Rows from block 2 of the audio encoder of a small encoder-decoder audio transcriber, named by matrix and row number. Rows with one number within an expert belong to one neuron, the router's apart. Each number is 128 + 32 x the weight over its row's rms, rounded and kept within 0 to 255. All counts start at 0. Numbers have three digits each.
After each expert's rows are labels from the 100 clips, of 14976, where the router gives the expert most weight on average: "top examples" is what is common among them. Only what is clearly more common there than usual is listed. The data: babble in 24 made-up languages, each with its own sounds, syllables and stress or tones, from a formant synthesiser.
# router: slot weights (encoder.blocks.2.mlp.router.weight, 32x384), inputs 256-319
# up: expert up (encoder.blocks.2.mlp.up, 16x192x384), inputs 256-319
# down: expert down (encoder.blocks.2.mlp.down, 16x384x192, transposed), outputs 256-319

# expert 15
router.30:127146136109159171117128121103168149122063131164109122043101180109156176150113084144156133135182122077132190126088089079097165119140107191081086140154140105171161097132158131128121133055138075
router.31:084145141139095080163156214079075113104126128181133135162126086146126124132167047118102154171135060123123094098183137103113115158154137126134088137106104139180091091085072133192127148124121111
up.0:149123138117123120096135095138190142137118153137076026112079143169148189074134183137124077110148191102161138133093124113142128085092155129152208073221103114140119177122155092107110087102101144
down.0:124134108131145135110149116093137105113165139195057136115072093156123105151055147134192122090081141099113161171162122147113157116153133160136153106112136123073122142138066202049133079169137104
up.1:155146161133137221182089153172142049128082184132107151104112146141109103114087099189232119088145115145135116151142149189119134115121152143115127093185187109086100206174147115130188138128131116
down.1:124086139108097128124117091090152148114138156154140136134120093146125136119117178215150084167133154138107174184143076142075124121117144101137132099151120149167193115105099161117103138114105098
up.2:171134129104100146150137165108156128144129141086121125098168077151153122129090087172173119073154142184160160218139131145119148121102152142127078089184146162079099121207125120191095100094112076
down.2:110114117142119111093174141107130134115145110100122114163109122139184074154147138194125104146128163141117173235137125141104144119119137089101104062130143146170190127146173157145102125115065099
up.3:069130191128122110119097114147071164127148085111115209102101122129098105158142137094090149142119146171104106141134140125105110082142130110158137097116088105090202108122118149131114140123077163
down.3:152120080169078133159112111117131140140120122058146148163133159118128108120111132202124105168183130095116139164132131142133094094148137138071156078107142113114131125133107090120146136098145101
top examples: /ʊ/; rumble

# expert 0
router.0:156083147077094107136142120093087159145160119168077118121096112169153082069124152111097141155139051099124109104136128149145157105156143081095138110137141167146161078110081148134168165099107134
router.1:136129113129172098078087138133134128125134125137133143073131167122105167066167157116148134095093130129088116090185091125156143101143111138157108187130098127157197124116083135149124107154128144
up.0:127091116177172180141106128179144119150110150087147110152115188158159143146192151122153095103138124132178175126111139131113144175108116127126167136166118122125147172125138087116116073076125116
down.0:124135117124111136123142103110109060112131108150178127110114098118169101118154103204133107112127136118136126077086138109128116185172110142131122099137127139083119203114149133142137108120141126
up.1:111131094118173131107119128144126149139178130114120131073136133092133137159166057117136150157093137160083101153068119061134087139077089191174124167156097111107149131137115115102150108134133137
down.1:140110111169183109167143117162163100096126075114168173147150102149129110141171132166131139123128142110115170137170143176069114150194147118090107060127104102128148103088091154191097098177139131
up.2:115155142146135115114091163137142077084092123129110177155107120144127172163152137146133147127106105144145119117192237137150129129143137135123190159128179098126138169105151133179147093119143069
down.2:132201118137124115118155089091099085084111132109110136087137117083197165119135099255142138097132136074121099113073111142133136209170105130136160104114117097117083178109109128146110097153142167
up.3:117160073120090079136126116169118096110122212099112099110154107102169201174160142133105118151099140159164168156057102100117101191153177110137102106153170144127150145116156135122083071114166105
down.3:151205118178103147159134122088106122098140145126135134089129061111175130147123074194156123119096138118089087105065088151098120148125107142108142099122104126127093206125145118142125136156104173
top examples: /p/; /k/; /e/; /ɪ/

# expert 3
router.6:175117143064108137143132095098110130059119089119189119185142150050131163117100185131137161159168144183120157142122178101164149177127131103133118098129082138169119074093111157082085128114112090
router.7:103139133140139078079126135146115158148149159093123102157127100147132101138169106120106133170134121133088079094167135100096114134092192128125099133058161130199119145132140150103155122084147177
up.0:124106143156138137151158144140079132119165123096112119123107139058097158140150118119120099116132102139149166168116132144126095178083139188190132173136120110123170171115133111131104114059142144
down.0:104177124149132123125111143148092158096124087127124126172139067176137134106095140144127119119147136138140098155111136159114103155111103118115114047183127122043149110112097160073096110159139153
up.1:175089153149128122140111126135039142132136126151166122080117168167126163116162110097141129139141060200120141201148111153139159133091091168141095178147069114105126114165111164127141077129106161
down.1:173187170109130152078135143131152138180139045119134110110117113157152106134151219137100171135133149083140125059053189107159169086112090106118109102091175102063114167053108096113170160098097131
up.2:115186153131108102084096094172196090101102141131114113175144076204136106166131119173081130131134120090136101091107100075088106135194143091111097121155187083125119142131213074108070122117134103
down.2:141083100177193130155087172130155120167156148148148088083132141091141167149097112072123186192137128122132147185178156113205127084163101136152136155182125156183127073134165099170126129192122105
up.3:070145094176130129092111137164136094113110134102047103146171087184136140175126124126074115146100167122130136124121165145124171128119133124065115118110139106159129119146143120165119142115163146
down.3:134107128118132150131143191118118118130128120161122088175154128172104150077163119113168039061163118128112142171196119118078153181121088102122156070129094123146103129174144163127086142141101107
top examples: /æ/; prosody: stress on last syllables; /b/; /ǃ/

# expert 12
router.24:122138092131092126129165112194144068131094140143148092137084098160136120120147120180089166153169121147117072086096167072087175102208133115106120102163153131131084135070126121115142132116123109
router.25:085146096116124089135125129116103137146145145149115170097094134099144148230162125170120163108110107154124138101210169088132186166182105149130135156127160070141180123129154083138120158104175152
up.0:159099084080126107109152113065111078144120113116139115133104134129091121101135145122102106136144113120094110155103106083142139109225181133107126066195130142126104118108157140073150111149156103
down.0:158193128152118117122157102092127157121080176120151165187105112155159059115138155166094119135132124141064145102101088147109147151146143070112115055106095148147121108100112136162185085076104173
up.1:131139091097102096145081096109075126165099140082106120080125068104076113093192150130115101133153119148064160174162087064122146142182147150144113114154112104152130147151125140104095113122095092
down.1:147182182139123116110158062098114180173127131145156115131110111183126094112151159207101137132138144104095146081107136124097123121153139101096176071125123103118171194085078161112181146081132140
up.2:128146158143105103088107133196133159086107152103128120123119131058125125130143142158106102104096166122112113122134171135154155162122139123140065113117114073185108179080103092076111143112149164
down.2:129174097044132142096095198164141152141135106105132125132098187198114187119128169141159141169086121108088162130087120136134127098124114141125106097159120133110100139197171092086107139109132113
up.3:106098158182138098119110111151191081080156145158135131136061135100111128062192110119175130144082147089106097153142185184159127093066140084116181093132097140182081104120117107134141096128112165
down.3:159032100185105099145138119073152064129113157134127118133116100046120110122091081092127110044150128161166104138146175118126109135087120160100164206129103108146157124112140144166121086198102113
top examples: /ɛ/; /ɔ̃/; prosody: stress on first syllables; /h/

# expert 13
router.26:125113111087165147096209195100167142130222129160152203132132089078137109098089114121115155121137116123097141167179131129112141128119080148094121116113144147149060098080107177141155176145094134
router.27:096143110206082139105125148162134105132084129151111122129123085174117158183156089140148168128164129157059156126165167145162121126086137082107126198139146162118126153069115128094089100054154070
up.0:093136102143102119105141120127135135080116196162148124134190076098065180124171115188116084107158144103064167108129125139144133137117195129133091156098122120103130107135140142111138091134103126
down.0:098159098115103141128155080159141147146153124169118117160100128174116138128101130122159165118142143128190080098128167098138178091157091147131133094142168145157122057142135096092177074116109094
up.1:183151088150157140158115130193070173069132099114143127129123169142124143138147165101152117071107152119117090088160101127082115217059138160116133152156092120174138121152117143041171120112122109
down.1:158099142136121136141180124152117134088087104130077108089132075237130143184127206074145150147119120149126121081138105135171106129124194168066149110122126124135145096099117121176159113119155066
up.2:042144106171094111131118129152170131137091119139129080115134097138099089146112095145153145103080173131130168155183092160125082129097070170143183200096110126143144111078089119164112108101107168
down.2:142096099094137108166110134140141123180140104109156149087125122116144057099081117109100127103139133132153102190147115148162154092153127131107139109190132140090124140074122158113105115070117193
up.3:164100144080127127124112072141135137072074116113175151114125157144138113181114161122177184122135148132162131162159140137126105138146084138166148133180109199149183137135117136104162069116092088
down.3:158133106116123131112165163151122181145210122094121108072090151114077206165186118162134107097137096082124174125197145136120123071126188183131134144135125097143107129022115169145120144155149046
top examples: /ɔ/; /θ/; /u/; /oʊ/

# expert 14
router.28:121112155098120153104151112169124095086135109150165148168109100109119152178124162118117082108110158117086112038098165131153135164120173138093188127113136094072117212152107100052121125143143123
router.29:117115110111136164124094041074095113129096133125147153112155093149146148139164149085143115063175084143152123121071117130123134133138129083130124129172175121081117155167120141141064090103135068
up.0:131173123122156171147136165061152070139119121119148136175161135118164149181138135147159181117130139111161103073065157143131115178118118235176101126087165110107107170106164090125132126117131115
down.0:139100127079116111141114064161174176097109130080091169145155102147127082115121132124117146113157108150126105084123107118031099134113209134143122171101156126162100129117107140174149129108148116
up.1:127096197116068120073090165145040156108129137119086147104090124083052135053118170084137047119165144095109154158170130120137124135119098040091146110137127146178147132149118167104138109083121152
down.1:142182141135133124110152144166123119197143113100133082153127168157099088132135176109124178070160134133161147145116114147191120111133102142122116198138095156149165173148080140135139123139166116
up.2:106196070109128136155116138144096082119140120129123127166137145156165111147163138139140120082095152143104223110117155088133137179118102140118075081102128085102098209111117185090130152120146105
down.2:145114157135207109098078155130137164137104150131121142105106045138116074110138136076080158190139128171076117123122108176155162118138116114139098148122107080134116078167097106121137163136158128
up.3:159101123127085095134132125160054142130137171142101111152136118080114108101170114117158108127135142125092108102149142207148186204132143074165123151127077192158098123141116197094143107115089156
down.3:116137074150168084119126124155122125124152125171185117109109126095104093105120155112126049124100154110107158186193116137171156129104155105099143056128145116084143170143165128113123133148100087
top examples: /y/; /ç/; /ɔɪ/; /k˭/

# expert 6
router.12:161192082102114114101153132097048191187109125096164114133079133160172101177175144172146160095155150056134107055122182073054115153156101141143124094141097124162113156065123132109147123117174122
router.13:111170131165098182173128114128180078077108096133081160128159109223151136154136141111177100158092096107148114139142062121100148107098061156118136142125095145118111099175140092178097139078093138
up.0:102132133087131134118181104154057204134146133103117172124173154093123136150137156120092169132167115110104172138191121092123064135157116158180112161110085193142141114110181204164139095188106131
down.0:077093171126133094138138108124159221173108073124108128117165149135163099124096149139170178133138138153097205132112167101101132119131132105097153147143110135099105147110146125153116078158096099
up.1:123087124140114127082172154084113178128137130141134159164098157130103097103176182136104123135130122143135166091168097178104057149108168157139100149139100178145122111086149172137127116185087176
down.1:137087159101070128123084085134159167185123079114160130108095185091091112161131145086181179105077123137089191119145151115108153115123117147133177095146056139163130118153130100156129074108093118
up.2:037119131100092107059121112101130174138144134115108140116130049160137168141110148147143118146129092133145130122158066139086119137108109123085097139126161165137117128109164116131195125143160114
down.2:139147146109117136100109080126137135126202144139116139149116187099110087129131176184161148125127105147092146065160122070057116156140126130077130049108107119162116177092161145139175090094156174
up.3:131114147140144136139164143115072141131123136138119139120120086133070190140215154142119145096197151112045139156138169162181103157125174129173106093099057184114129143071106212100167153136054155
down.3:141075111107095140124084121152133155167148135110157124133065154107141137140111154128150192155103113156082235125126175098091141133120101100094163145153088129135134147166127094161128096166121132
top examples: /aʊ/; prosody: stress on first syllables; /d/; /ɛ/

# expert 10
router.20:101193123119058092132117106171128122092143151130140104177106138156127151142149106178154127113122140128074133132128177133140145149095171076097116132125126093045129096021084171125159135082168122
router.21:152130153115105105070155111154131126048124155131083120158093133118157193106134158170118148131126161086172059057149147153152135149138090089137111126119128105123122176116113115121169146050171100
up.0:122154125147118109161119119150111153096139183162128136131094109124145182170094108141178059119083127143143133138168119046123134090152126086142058101088182164104122141095190122137143148112165121
down.0:149130128120103139101113171180151111188077153105148125124103169076145166135151105085187192095143243096166171154174079108108119128092114171125153148135106097165158120121111176156135142147129116
up.1:042152103088094127153164102130150119095151146136089169106122083161154186150103163185134113119096158115131139068151167076137086132132123152150112026065162112133147128110142103118132132135153101
down.1:095094155110125150136081119127146136217116104098160157147106148079158214159093120125157124107162131116162175127166110103097096162110156143121103189116092138161129159157115111153151117076126107
up.2:193044181130111131119097136115064145134095140133077146147105134104072088053113099091096096113141120097150105140091106181175147142104097077124141185152130125105158069187125118159203099125083131
down.2:136130117143181122163177175125138058125131154145113170117184062164171091098117109141126173180109136131138143139122168090169148112166090101075142108154164147125139102076156155074102142204116103
up.3:251096148092128134122092162146042145139102135151134129149101126111116112087095102113058088074145141122142106136105128187152149134126150086139126189114142126107137121159124101113216098109123161
down.3:138166132161141144125158136121151085127121136127148155097133059221171148091160135169141159103102117137118091109123146160164118104183112078080127112186160114152190180076104148087085150139117171
top examples: /ʊ/; prosody: tones; /k/; /w/